{"encoder_arch": "efficientnet", "model": "contrastive image-text model", "dataset": "rendered scenes of coloured solids on a plain floor", "train_examples": 195000, "image_size": 64, "crop_scale_min": 1, "horizontal_flip": false, "color_jitter": 0.1, "cutout": 0.4, "tokenizer": "char", "vocab_size": 29, "loss": "softmax", "embed_dim": 128, "encoder_norm": "batchnorm", "encoder_activation": "hardswish", "encoder_channel_attention": "se", "encoder_depths": [3, 4, 5, 3], "encoder_kernel_size": 5, "encoder_stem": "deep", "encoder_expansion": 4, "encoder_widths": [16, 32, 64, 128], "text_encoder_causal": true, "text_encoder_width": 256, "text_encoder_layers": 6, "text_encoder_norm": "layernorm", "text_encoder_norm_position": "pre", "text_encoder_activation": "swiglu", "text_encoder_mlp_ratio": 4, "text_encoder_head_dim": 16, "text_encoder_fused_qkv": false, "text_encoder_bias": "qkv", "text_encoder_qk_norm": false, "text_encoder_parallel_block": false, "text_encoder_inner_norm": false, "text_encoder_drop_path": 0.15, "text_encoder_positions": "learned", "init": "xavier_uniform", "residual_init": "zero_last", "optimizer": "adamw", "learning_rate": 0.0016, "beta1": 0.9, "beta2": 0.98, "eps": 1e-08, "max_steps": 5400, "batch_size": 128, "epochs": 3.5, "lr_schedule": "wsd", "decay_fraction": 0.2, "final_lr_fraction": 0.05, "warmup_steps": 100, "weight_decay": 0.3}
Rows from block 3 of the text encoder, named by matrix and row number. Rows with one number belong to one attention dimension. Each number is 500 + 40 x the weight over the matrix's rms, rounded and kept within 0 to 999. All counts start at 0. Numbers have three digits each.
# q: attention query (text_encoder.blocks.3.attn.q.weight, 256x256), inputs 0-127
# k: attention key (text_encoder.blocks.3.attn.k.weight, 256x256), inputs 0-127
q.191:449525530423463498497541481554485497506486452505508526481479437554484497539519484481508517476474507518479514513501489511480551507518460467519445475504561459499499547490528472522478529434512444518487472494479476511462481473545499529519525512465484531479476503520500485492500537515512536508522522484525488489510522529416514485482450535487504556469425536535500515538492524517501537459554
k.191:477512476517536485476506576465458518477513530503456487519540496494489505451507501557508479511570464460552481545518508473500480487512532521475517543495449493485537479467519541428500442490484538474469498445497549483468548555479495471451471497480529464551534552472490517487484505506465477425505534565505504494472482509593481503556529491504531471470557536454529498441544529518496493526475
q.192:519507518554539459485517505528497491534520501498389526521540471488513431470526470491521480455489482582488424517526498517555504439616539506479467472437474550512486488524579547426440461471502436531459487532575508458515590558537508454417506491471466409519510507532514479461473515471478504492479620549556467527480552475469475455421488562478470438479601569491551461561531549529428463499503
k.192:550528494487450481530517575556489527536532498565503477517513506473543466558446514497578437590487548520557473490540534522476556506493480461445584533482450520491509474501480501513459470452511568455427481557487548456524500460472498534482567556411490523477552585515493494502556523528484463539464485458498395508533541514467415459460441427452525522508477591501554563470497515438431536552507
q.193:582442515549586487513518566525485535476578473560447477492556503528523450472437491521518535533523566523537448451471502508508493442498516493427518501509491564452476480477499509493443522456440512535472468525524469518521510556489551483456565552537497458511556555525527482472515442465451434500540520543503489461413481502543483465427462524465522512504503470523493449517436442415525517540478
k.193:506510525544490461592537516573474515564532434525432567502517479457491480507483462499573442486468487546534407492518537538512500481578530469510483442467502551489546499509514513464428475418564456501457494474542535514464546515561505521477513477484522496480472585483464481457531531584403474516419533466520493452526566474407488449462487504480504494529534556528535502497502558491397512495576
q.194:488488516439439536509448497486505458478487496505613470486498532527515567541460506492452528584499519394520579445485521508398494586377427461548541520590580474470492556490420443615576553495517530477538538471389467524462411447433505573567489511546541614463488502446488528529530501525515507520502395394412521471506511529538513576585488439510474569515398432520423575449442459473578530508516
k.194:469485487512545511477477428441491478459458512430502547474475481528458542432547493488421566427495446471418521515458460488529443495495520554546408478527553476512483516500518492492551527557500420536564516453506471559464513543548479457510434424588510470525455395492519512496417487477517536463557505565500611497460446485527570542553570567548462459509525397498441430526520492561601479438492
q.195:524451493521535433471493459445471518494532501485488489553489540481481474468484517534507455517515528550454501428500504532514481472470498510467487506398479541525492497545466495493474510484456501492477441563533491510494467492491525502542524529447497477487514445527496531489551502490569450497467462559529541485417500557491503472468478490547512516499495517452549468508562459504490454487500
k.195:459471462496524472558474478536501449537468524509449534483527481513537551482530508456498498499498492522498464514498543479493486501507521519510475472445491534513492475556451522441539522520532505531453507470559512451457522506496498464486483452437540514447497530485492465511553512492488449493488509430540448538553577461502486562460480478478488475514549534507529560495538542520415467533495
q.196:490503496419453529512468496462501478475477499512609447476481530521511563537469509501475508583514522409523574445455519510417504581382432467527525513563554460472478547484410447608584568520511527460542538474387490527478416441430498555587468488542545624476481490454480538529546497521517491528504407412436529472517469520547507576586508445512502561526389428523451565454448454480559529491500
k.196:460479495524546511478469416437493480468468512433511534476490489523456544444547489502410568425491446467415536513463465486521435501505517540543405462510553488507479529504517499489535541553508430531568512442509473552465507542537492450504435440585503483524446393487516521496422489485520532449541504563505611489460459501529582530539562568557466467504516389490443422518522489557589472448485
q.197:476490512487466485490489417477559494532461513405552510539432485423491529531548535508476452443478452513446547530574480479520490503540504487520524512477504484562526499527515487512504438535484505483498489540486523492506446444493480511549491478504484487508444446484478495499521557543574537515424468480513545521565535521446527490577524487552477490494519506475540450501563564579467459495539
k.197:520473477451514535438462517460538457505480557493573444427501527529528527472532545479442509521548514470533560523519471464515515550462471514497541559486454440491431500499478542540602507598443547507545490543522490454518481480473475523502467508483492533468570469514506492557522456398579540481587480454486470572489458459554509584492462456525516518453492492490480468466473461468499469548408
q.198:549480492556579456497537534559494538517544494522385497508545469480492429439539496527555502460517516590508410513507487515572495410624566519446486472434429542524490441514595561383424462479465473533451464527588520456534599576530535434410536504466475376513519525540512485453482489464454484488518635589579462523471506457458466444390505571457512439456601563503561421541536518506431460524489
k.198:547513515489441477535531580571508524565534481559497484526520508479544451567446504508595414568495547530582453499538532521497563503513485437466578509476447517493531466500486499506443469429507565464423478540493542458511508465470519540484564562413491527465543605499483498505580519542461473528443503440486400495523553509452421462452438427443536539500493604522550576469490515444400527560529
q.199:493535520502502551510479541546495486492482490539476506454573459563524513511505467482470564489511484477554481528464502509488485501529494514537472472568531493468470519473529508508503506481524475501514528431481466484484561545521494472444468482536494511509499558499517501508427492468422541508537569467486464488526503446508471528482494534459489479487527499540462507527428519482499530503483
k.199:560539535536463542505536545466507569467524458512540484545479480502491468531425475538529503512476509491508519503485470546505523492500482486500535521571518471483531508429537446551430462462491525483510505536434502548528477472504494512497516550523453494551486494508515545471447509533491518529487504546467514455479468553484467432538520498478511485522461502494487458539457487474582559478532
q.200:539505482466518577536531575504540522461506465560544476470454522498500510511451522482536534529516504445568508527475494461480532501454470496492584513624468463444510479409496474527526487562519586505501522461459496510508466508510492494492551551589538512560533548443489466541507453497472512506584482468441500499523447484587515490542512462468521538530447448521441510466449486428515568557474
k.200:482489554541527488471522478495529510500504456465479519486494484476463476448566503497457476441505493470502477476526480487523465460540535528507446455521566527515517528479606521506469490467470397523550492443488477531498557575550515521477454496596519450495438480468494503455454501537440546462492509548491619433450457489435567470512561587535468500489529413524451424511468489534534502472551
q.201:443552492411401524477465421442500468520398538484592515480443513510488548563550536448453473476482459409470594503497485485450532582449464492552499501549527406532510549511468475540585522550583489465557510437456520484457459414473439572581434436475493599472441452455468523541503543534561544505499445428462508518567491508470514569582516441521482553521420501498495592453538511586524509449491
k.201:472494482508527537420470443412504469428468538437542470487493507531476551448532504507398571453517475449431573504470463500512461517434490539541467541525531458485451528511489491504570541570451473484556522499449467512504469510480486473554416458538470499528504373515535542516418476438591533470566488584498545544471420545567545569568557531525469465459477416466473467525497451547634483449457
q.202:508487498543562472486524517547502510520523489502409529510520466474480439466516490516532498442496491583483423536550483494572517423611540511457490485433446539520504459509569534450444448481467472520460468529585519461526558550556511453425527515480465404533510528534507445479495506476499498489498585574545490531481527470475481440426479564481483463459575550505540416546530534495448498525515
k.202:547516503476458469538531581557503522536534489561507470515514510471534448555462500495590432581506554530564463499548520515475556512511485460445572523483449514492517481498495500511457469456496577463443480554500545453525498476473506537483559554410505530467538607501473484500560516523481470551452495435511396495537537493480427456459425426459553538496490614510541556468499507442397515538502
q.203:479505482431456563514531519469529507495479484503639490468423516507483530527470527485535513521504484426541541536502477449489530536414461487510586529588496441464514483447458450541523485563518586480521519477439482526523417464523468530545532535557534550542504514449502475548513461531524536503546425466452525492536444513569537493593511422493510559539405443524444500457457491439542553514497
k.203:473477524523549501468488446455527488471481504435512515471473504504476515436555518495431545413515455471461510489510458466531447484519516546531435471527547494517481524494568518508533521542472430542570509460492463523499529543535511486508432472599517468513454430472519484501445473483490554465546513548508610490474443484498595507523555585542467477475515408509444430519495487550564473453502
q.204:457507476470445513495500454473524506522463484463630498503420537450482540543518551453498439523468493464467563520544466474500525544445474496507533544508506465531559488486464471533549501549530549478515498495498520526497412423505478538587529505505532548503460431483461494520519537558580517509462419485492551502533482541508554496600521441528505534552443484483485528463519493515510528518532
k.204:472437481466573483439461414458489450445465535448513502441484530528485525435570533477423551445525475466470556495507474457490455509472522536497460514513519480502477504515524527511590523579444468558556527487524478481490494506518505479530447464546533474483503430475518459516464452427551504445570498516522581538474477490555584571501512573553474521473520424518471456517515478567560466487464
q.205:537547470511486574534517601535513514505502513542497488464503497541517478494492491441523569521496514440560473546439467436483516496461498513479521482585470493432513465408489513469513524568531578530505533425524490491519528540529506473437541511551501521545525574493491489554445457477457506483590521477463454505508422439584478478490530471423549492551498506529459564477436483424507569541489
k.205:485513539506516474493545494542478557453536466544490530536493501461439462515478517528536454497473507505515476452497509553487495489514491434511494492549526547512541535496559490528409439398460424506500474520441527537509530520524532550524516533537507465514486528491504510438498527582430509526435505553514574394464519557402523423492518593493476534490477478533480475529507514522540551469571
q.206:491470504449476524512481519476505479460501491521590474473488515537516552525460515523471513554509505413530557472451500505422484560381446475517543521571550467464489528488423446591561546500492546472528530474397490545482424466446494542556504508557532594476492506465503531533520467522500487507519420452421515455502469515547519556574507466523518557520410441514422541459457445446570522501504
k.206:459495499531541512485482441446504483478478502429482543476495485522459531430545476503431562407498442473435514516465467489533454499509521546548412454517551495514484531489528513485535536544512424547558518451506476559468516553545490455502426435594514464533445413487512507489427489479506550458535519547519611486475450496513587523545565571541458461496534397502450423516511496545576486439501
q.207:500479499448458529521481508473528476478503488510611455467486535519511554529450523493471521584523528404545563473472517510426495574380439478545556514572561474462484536474424447601561546516505544471526530471403472531486412471443493561563492521544545583479504505450495525537516472508491511518522407416420525472510488516549506565571505441518496561518419441529429554456436465447573512501496
k.207:465485495530537519473472423455498478464460500428502532478482492519461531429558496488430560423497443478437526511458478493522452488506520551547405460526567488516497533488522512493525518556496412549563521442516462555468518536555478463500435449599520465533451396492516519484421476478507542461550517556508619488479442481522592527547566562546453461507525403494448423528503485553588482450505
q.208:499484518501496616488464485521573486519531405414574522465510397561512489521455415536462543503537447458517560518563506427488555498524405471582483502553655485468459543483505507622542544513475447487511421447472352550490436488541591471496481488640529562474520504434607412527435463493479610475459490404466533518481512461500565467512484536592406510499485375605423482436424522453550481522638
k.208:521512499553514516510436608470457480438424464512478489460520548507515629483499543456487453540487506416557523570540508515453442526377562614514537497556522524408507443485451477439446541512444579496461565462481499500470478547543411474502448490485542517518511484494442565521475491473426492454522442458492512493522453498573495536641511411496523418542530503412495575474489456442518461537482
q.209:474519493492506566493489474511527455521498484449537561446521434576489473514488438480442552493506452462473523535529478438465515505512438484567462515548617481461473537480510503544566494506466436507515480407463425523454471496535522500503460476562499562481512492480550432530401508477468543491509528445474548545482539454485557530539486541536400500508495437536450507473494552503572513498589
k.209:525509518573531529526473618516483488472445459520479485470507531512543582501438519488509472543511499458586486576543523517457474508407553578502581519543538524397484444469467463462437505472451563452473551484458504520512479550522425477483492505499534508529496544489511544496485494493408507485511452472489494489532480503569465476641455443473507404510525531419497517470462482414494485540504
q.210:506458539487517570496513518527570508546490477445548472550471475471516534527454494553496489527547457441515523502531543438507521506483456492519536501524533491504515518484521477587480505538479518468496449500436461532490478508463562488493544527575517504493479542430549465532558505539498548486440455479445490500470494495509492443521527516525450514497483441593482516454464497452508483529571
k.210:507514486523468490510439538469470482436422506502511494481485527523506578509541548422457487536463547446501522536519496492470440532422554599509525485551512512481519464506474495431505544535453544529492552496533493488438479519541436495519477511473509546504505456519430545524467500470474506505515467452511533528557450485550514560561510434497522454527501499426499588515540450472500463504465
q.211:445441554491518512442500484570503498507553472462504532469508440478457521458480507570454447481534482518490492523535511501547495524436485486533497505442530478511451508600474543550467474475435455438516534520500485515510441473513482508491488515496477519432526516527558462535507477429496566395502497491467551466413515488455521533480466495518499524429539488562497436498489491489545466527533
k.211:507519469462475494551482492438487450515461469486503578465500535496508477489525491479497416470455474486431524491532500473507501544516512511505476494514534454497532499456492472490477557520575503478470498452578528451465502458542496465505510445495542501513473460536443496495535540484464486469486520434451481513491508514509471539530527439519510512539520510505530492457480483523497497501476
q.212:463424502502498524512502528544536502537498479470530475519476509426502534515485572587487451507516469487514527504511532446527512518416501496463544493482469502519527474553454514536428494558491550478505516541493537483550533475504480489473522504530535450482456565489533514543590474525522506427494459509440527456463483502521459466521535450471501499521524475578488475477460470460481516552511
k.212:494534486446467487499525459438467515490468506514526511505447508493442506481552521451525459465514505502459555494494460500552504515501503528527492470523456435530526529474484511470543551539535547540509499511585511482449484454561478497535497481476517526499542463489438479500505499487516488517525490466487521495528454495519534575484520455527561533494460491456496515494546479517491476444436
q.213:504500521507505601492478492516562487542518424410575510477497415546533472536440429513451527513520439438507544513553513419478543511537411480580500511550643493461482546472531494620542529517475451490507415435446380554503448487527598509507493496647527547472511524429587431526439488526468613483463474413462544519483517476496555467537495542578379508518488372604451494421440539469545489520632
k.213:528515499552508530512434622488464489443432487516480490466522537521525620494497530473488465553492522419561511563544514514454435537387552627501552493545519533407497440492443483438449537503430584501457574475490493505486477540528423472504462486488544509520509498497456580517458481473423493472518445449492507482528447504577486512639510420497522415528529495401487581479491453445512467542485
q.214:516447547505527555500521514524579517561524474460531455537474470455523511547446511543487476535546473454522515493540546440490540490489455467496561512505531523494505488505549497579480496554459495463463429499434465513502439511451597507510572569543488496467492568439560453526600500530504560500436468488443485521483519503504482421516518522536454530464512448612507496433465525463506474531577
k.214:507528468517456499514431501445490478463396525496530515456500527516503560519548524403448473532462550429491527522526487473488455544460530602504494466516507511507509470501458508440530573571487549531493528474564461490449486510561427490511481490467532563474503435524419526518471481450497480470527465433491516524541446451543504578526511443547538466535500487441485592497527445456505454491469
q.215:555550466513453513514436480469516463501491531432546530527516539485523451562463495501442493549462526412453507473528512510447470565522464513508475504523533520549527522503477489557520516524526508440506480537484456505492509458439511524511481495517500554503483483540466518526471525500543480528437458487386515522487521495496463495517492514518465499543490471487495532481520489486543511494490
k.215:492528466567511504520496522499522507498470486463494520517498446535509541520495481501454531526437504476474488542463498487521467465479532583498460465501551541509538482511463479417486546484504525529479520439529458547503475517492493439491521495522513470529472461555497556487419507520458488515487482548534506508548484508510486469545582494504510416552527478487527529525531484483532498476557
q.216:543564486519523566527514521477537495533511463493535514507486458554535449541470419439501562495509491435537508495517485451441522495589439476547510513620582508435520554390569489543555531500501474546495402404445434529472488505516574529500506492574519534540526501425519483479428524581452551564492484446492493532560510485494533453530506566525434502548477429508464525434466524482515534470553
k.216:525502505586520497506437618522467491413486505553458443483545535523527572498478532474473540566502559431585482539521529525420427511421540614472548504525508578433485455501469514446463505463391536513481554509460498517526492564477436511476460509479499502498528532504492564500450445480450487489533456515531510476515480499563480491594472474475511412529516502434475580532498472444531480543484
q.217:468487559481514552485515496498521525530496466433511511512500441507458519487498422484502491483546448503499516497522510473510539464539448480590441484486583486491504531493520500556522510524507417505492457479491429538439447505524569488527481508561476525476520434442522442502455519512506556490456522455505558525458524488483568509497533537569436496470517433538480484472491547490513449484577
k.217:551518487545469523494425564500500456465411501475505524465502542530569544525482530436459481536465518426538503543576512482444442547399539567506561510559542548433495465494490471503459526531445531465487545504477485496501472530539432512492476505491525530499496496512472535535479490462457511496507425439485510518551485487554483529609476435494471439534512479455493560503493489454496482527505
q.218:516467501517478538526518549501541571540477476518538456531455512446530511521471555551552484517495499491544518525492524478529526475467519523460578481524461515516500466495518478501434530559514585520490470529504522512595518533511496491489574534505564462482463555475520537496585431557506518506507428507482463453513431513524470390498560452483546496544495477530491493479425459437456505546506
k.218:502474484431499474482500416445467519429508528533527493482477515488420527458576522473527501477519522506489545440460481520540487493511513511499467460509441454587510554532473531474542540541488512571540492531549498481433507477536498519545469489485523508483532450461452476470509439462536483511512503507553531474493458488488559578416523498553554553474450469489434530526543453521519481445432
q.219:499489485492490405525525514487452514472488581575439462510515603431494514490528591490516456521463562546478453472449508569524446516451590516419507510431351517540523440544472517389457472482519559489503589563538628434524546498451407514506513506356471461513477487577422570491564522471526404516523524588507466494504492531514440528485513446415607521489508623420558517555556470538461494505366
k.219:471497491451486477484575377514541520560563509483528511522482463493472388513505471544526519451507479588422488428465490486546570462608443377501441503456473457591504540532535511551551480497566423500542431515524488505517520449457583509499546500508472490493495494502547430480529513530564506522482556534506499504473546499426514473354505577505476589472461494589506416528505539560490527461521
q.220:539504531494496565516535573483550543536480505455533458584472503464536512535468470495546515525547483425539516486520535454474531486508468485517534484549508503483531525434551475541479520547531508507485447488443469521499526537458558487490565533559526488515484508427528527506546521581500522537444467503457467501504457500543464412532559518504460494533478451524493550455460499465490497493541
k.220:518519471519482496479429514473479492420434527506522487510475505523516570536545543443450538530492553454523514528528481486469431511437547611503535502553491530514509488518472508447498536543424541536513526541502489506498477508534439513518467519467492527509513480494468544521437464462504508513528436478522519524570471478546524536534497477481527458526487491421477600555548465474513486495474
q.221:521478501519476507532521563504538564519489472534519439529453514448523522511483556547544460508504510516535502521495524492535515491451520527454581474490434517519507458511498479483422509552526597504500504552503534506572518526508477493499578524505560463494457546510520546503589429550507520508505454510479464436504428518526437410502548431474568498538490511516498496485431455451455491539480
k.221:497470499432504462482505401458479520453518548508529491484473501491404505454576529501525501467522512530458536425442495511549490497529510484506455447483453449592515557537490532497557542540520481562548479535551518467431507450518527528553468483496514508484522440463472467466515454479544488518505521503542549476488478504471557568377540511559534575476452456525467513539563460551514486450452
q.222:473487425516455469518442470519478447471470519514560506459485554495542469539503620554427499523438550463468562501498482507473425578425516516443529550508476512532495466563403491510496496508489570428560522490469532482579553435466419549515478461480559524456444528551504578536554482479511468464529434499434509451494499518508452571535470455438515506551468516486504504526494440481520583551469
k.222:434528520461495501528593507497524565544551479515522469541476427496432520454490445561555493461515482555456493507386472545605585446530492481485444512466474423524495499496462482454514501436587534516514479468517505532479483477472534443539531470506517476535483475497530552458495483602523455513524575560518499439487469555474511464448581511470577498469457502479532460501478492531508503456500
q.223:522490509496494448499530530494468547486493523574457461530498567440493541463526567514553462509487550561514465476462516573541483491478572520441516480443391507540523470536481499438433500505541555498493544581543596484533551520472440496486540527417490438516486517561447577477576493501533442506512499573540454447506471530518424474452515450467593502497509567446543506550502446497423486495407
k.223:470480493436492472480551370486525513531547527470524531526471480481472404504550486507511519446511497551421509424462484493537536488604460405500418480458465475608520567529541521545554488515559424532525448533534504486501513450482589532515528498516476504478492455501508443498530523508572502528477548538502515509474528502444535506366521571526483599489481479587500470529538522577497509441503
q.224:505504607480444507502521476566480505520451528429507557498479526412532541530501515450495457536527464449532497529575540462512499518480497477552450449493497516508551516532552579495445430530518475512479598514514559505487509536576469532470476520481445514468458502460469481549490541462456557456424489466466570496501530437488503549536527488500471526501516542535506548492524537488465492499564
k.224:479454528533568448552500434554540468520550467526485467435475478479501583563471540505456456478494498518529437511512484492483465482493542521540518502495467528541500483528512503468539447472482551539481486475464501548515426434461531517515513498507491526493460518503499464470492525567412520534449459479550477488545585469448514507492505570499488458472564498520535516462522539497500449505574
q.225:505446543460464448496463401510456450473513517541559518446480563461496537486492530451502482523473532533506539420574518574470485571498437400534507533471544507565451559591486530573609470482488428505585494571480510544434397462467521630615480515492565604395526457502505439487554493458547503571482473402526576474504600496416557607484408533586429640463418438503431508538500542491497449481509
k.225:396461581482527495496555427559522495535500462493517494462423480441412606558509540462501461502530467480558480497563570451471502512486438445587512457459495530533600502581548542540564377493434472564472468500470517559459416467498530568565487550490479576435449522444429405558529506543480560539451457461539587487504586492416575475511508564559437564469498505581437556466534575463488468488603
q.226:534504425504503497492459480480515495485530485538528484511529497570520503485487468529505516479479533539496522478524457554499497492531487498488537547500533496510459521503463454512533535464533505452526401518471467504523476472467522511508485486505578488504541480531565516457507488526510510538511493487546450494549492518495492479486459487542510504513464472478517492490494485518506470485476
k.226:460493528462515498452506470486481522525467498516489501522490561466447534497541524473521480517485500496515521482517551493483508499495469436508489469467473503509531518527511511532474477524503447525474503502503542465488527503536514521516501518471496456454513454501455484532566525486554484495490501500523489537490497509475515490490530480533471573500478495499511515491528500510453478471480
q.227:457515505475495513477563493502527496554460470481495513508426499460485519510540535493521446458498450497515498541569494510523527485534500485540528490522485479500506509474580493494479448520537467500517456464459576464517481497555476537523489479485499452479459443448485522490539549544509586502503521497507535511521481531431543473533524479487472520469518509509537455450517555555446479461526
k.227:515494508536507502522448471486454474495459509502442513490526527521532530498511513476453519556478520468523504481501561497476461508455524552481411415480541535513490498554493513488477586511482481524475515461546500524499557537509483470476497485491539479436472487527488532510519483479463494501489436480535476525545483467489484521547521453502483433577536484502506525505483465479440493484523
q.228:559452458514509456511430435472478453485533525559535474495490535511531505492496515513510508517499560550502522447529492537456448531471475478469541546472546519548454535552454499531568511508473508488527450559468481543498433454441528545566489489497582552449545490495518472476524458486535474551496471462551508497512538521503522557485450496582501535505449457479483513514511497485489449490480
k.228:378463554463513503458535461541528514511516476485530478497454492468410572530508510488529493501515467503520511485545536468470542502496441426566501490443488490510549519580519531556550406494450462525474463516487504529476418459503546554559491527485472555452481506449463425549542502528545531513482488479522548488473557514426571471468516551551445579465472480551476543478512560498511490495561
q.229:507530503467475499451555496533512514498464494480532531478449495520514503483530521486498490490511490504541514526572480513554534474530522517527490487516491484494474495491556530476462459519507477491525495507487522485533515531575459538499498518491486484490487479479530517501488506489493589493522490499536514492519451490474523505519479489499501515482480523489503478513494520515470501502513
k.229:544483497528549475484472442461457490516464496524474498481499516526524522497527516473474533530477538512534505488494510501495460510532511528495461474472493525537493534488480516485506562491511492530507466468562516524500542495506486487472507481529553464496507483529495543480554522510493461503455439515547460515556512486478465526523486500531484460543518466447529462507516473504439483466472
q.230:515445523461463448502471420509492461491521505524555523455477541473493512487515522457512494526464523562495529429569512577480508557510442411528509545468533509565447557584499524548615471494497422505582480570493511529446401471504536604602493530492567574406530454489517448494544470466551510569488479419568577496497595500423559586464415534581446624478416454509445483546506540485476443484502
k.230:402455575494513479490556416546531496522474465488518500491435469443426588553522554466498468503523474480556484502562557440478505508492454468564515463472507517556606505573548535533545391492440468545461460504475504559442404464490545563557502547495475567445453527449435403560541513549485548530463463450536575511521596500433579462497523581558427539469487505569435565475552571467503473485606
q.231:484499478527571514482512540492488518488515508519464474522557470533462461507472463522483546513511475478502465522414513464514505478499483513470463520498445509485517471481473503504494508487498537532463528501524477486529569505474500442440527495526445457564536530544513497524490479511492418475529515600447442510437505489545458457481508536465517454517540503509493481501513493485546536512472
k.231:559529434487472532529481568460494502469504499486488533516548479522507416457479442544518513483507483495465517509474473533533516497521493499476523508545520462482464480429483457514464542513548519431499514522505451451507543526529469440446502473516511482547547511508553502457447479471490480480535588493448496500459450501563463484488487440490530487502498512499481447514474481507538533541427
q.232:525451539470456451534449452512466448478519508533551522475478560462499525504500529438520490540459552551477530399552536564449483562488436431509497536466561526548458564587474498564626480483473445528568499551488489537438398470472541600620499523487557597418516478486503435493537463464565488570466484412546569478498618507442564577459422525569435631488423447518455513542508528493504442496507
k.232:410459571480514480496564427555533501518474484483537514483409477440440592581513562472506464517525475493543483516564559440477502499484446462566542488477489522541606481580558545535548370483439475549484486528471528555475401473492540590564500554490448576458458541454427401541526523536494536534459457475519580496511596480426564469505498586536436562449484519574437563465562579461505474509597
q.233:538480486526532503530454526471496501462535524516483465515547490528514478495465454498474539530511538477473490466435508487477468528453492526467491500495510513486514496490441465513532561467464535503485498524523436536467515500409523464499519500524507547531534549545495505494477468504504403504494491502479470499481528505562474511455484522514516480537483493492493545511484445451574515522471
k.233:475514498459463520488546558532527520486546489497549491534486475495463457487476473523554481456521465518477504516487454505522559492525488448501558548525487473464495488462527471519490430486508499458516524550443488471515461488525503519518505515474452512540523530465518470511469493495523516486528572504457525480420492542524508464464486517472504557457457526524493473521485532505556534521499
q.234:555478498472475490560451520456483485450503483530530487493477580496527557478491528462527458524477568483453544423537519540424491535457471473496560489545571524484474525484456412546551550482461516496513443480428455536447419527456548525600516524492600566476479509465505484480530485519537490540491473409533546479542532577528528535488474465553477566504426466509486569470483445497525462507510
k.234:413502547488525499430570445564506517529510545502525493504429501442449540549494549485514484509532475505606464526548558486471510490495481437544534514427432526524530461573573566503477340486438467512483523557444566520512477500512487579502525570438445492455493547494486449540539520496486552521475476534521551520497558497428514476529467576494469549441515543531486534496573572478487497512553
q.235:506492561477450482481510427498498468525476489494535544463424557439497533494519531451516462498462491522515513471610519544478506524548468431547522490484532512555490545537541519531550453521507427515554484518467531506471423479548512594573462504476535542422490444442477462491544513496527593555463481407544590497551552481397569533507468513589420582476473478493472478475510558510451426452537
k.235:407467572518516475498524402545502492529463476500491501469448501439448603574520546458483468511509480467551481491533571443459490487461475488558497438466511539543592511577531538490531433496431486576482478472468530570487429467489528559548472531489486554441435521475421433540523515550488551523458425461563557510547577470439563481515531559534448503502498507539464572477548538462487482469608
q.236:509450506466461455515470396517468444492511508543557528472448566478514533503511543458515491519456521547494547432564513576458488544488452420513517530479532510562460542587499518556596465506486447507564471549462516518454409445503509608607484519472567570410508461478499462499551493471546515552483479409543558499518578512408564597477445509560440629473430457496454492515527544502479448484502
k.236:392460581486518493487558432556526503516495475500513498469443477432417607553519552461496480513529466476565475494552555452469499490485445466570504455461500516541602516572538552523559387490436480569471482489486508560446418467500533560546482535484478573448456530463438414555521504545480545534472466465539582490501584492421577484504508576552438549459492500574429566471534568455499472485590
q.237:485555457520557545478539557480545537516496479475456479529521427549504475512498461548480502463544463445531454599456458427546516454533546584484505489545465458453529464401516496451397533506503567478448484440514483461558606543513471403396506476530444418592488536499519560499442522547438521421541517573463427498513382505565448406537561480439560378501566527467542495444485462509516556512491
k.237:597552436519474539510451576433459514484513516521482501522581514565572410427497456531499545499461518504459534500435460548533485505512550529440473526526502486451396513435451458476440642526577502453513523477521474443536609541514457416438501444515536407540528480549554611463473486474517456462538531530474414501493412510555421540498507402440559445555505482416567427539447435530491533491397
q.238:437544437479483528463571480499488493561433505467496525525456489482503465510551542521510484457465458502523515563512474493550531466517518506521488494538460457489514479502544525461444459550563495470503516458477578450544551483592416503482485469489491426495457461463479554505531551507503535463532520514487513521531448494455499480558563462422502487516528520475538434469530527547433558484506
k.238:557516494525521483527445553462453514469509497533429488488583514543534484423508454505472526512477545480484497474438503529516463490518522585448423432510554505470447537471450493471494665491538504530517469434576457522467586578506483451463506461544582476482525479525520558464467437487470474486520477508532484469507435486554464535476519461544533445562514445451492469495458408485478494480450
q.239:549483494529536483532458524472478510435536530520485467510548496514487474494461465517483559536512541472474487477403506483471457519444485518470476503511512521467506501487447475515528566462452547515481507516532430532472524486422535452487514505543487526545548551529511493507482463499493396493504494534475462491466518504571463514469493531496522480528493481496474551510483440461580526524467
k.239:486526467450470530481555551505522505481528504501552508522472477515470452498469475534561507457507458530496513511494451518521564498525472439508567559531488463463487480458504489522498423495524513464516525546437497476513466469521503510507494497480460507562542535485516478508455502488519507502529580504460533494424486519527507462473461513479497560450460530526482476508483551502549534535489
q.240:459477498495509507529529464481524491569452454530501502500447480484443562558561531469515469444500474487547523495479517439496505479549492504512528461535467478534562504487542509490559509551514495537499473446514527487472457452529507522505466458545456480513449501406408460522502521531548531497522488459501520512536509437450568490498553490526500500489498471526487469426508503506451491459484
k.240:534561527516437440447491528488443483461520562505434484547581551515514421486490467510494502488482545553489480483519486581489492503541533499492444511455489538506457524495534518454456490474507431445502494569505518435517552535488469538494446478386462520481537497556499551470454508470533472518488561543518494513448483529492473505456446540492512501475505557435528514564551495542498497474469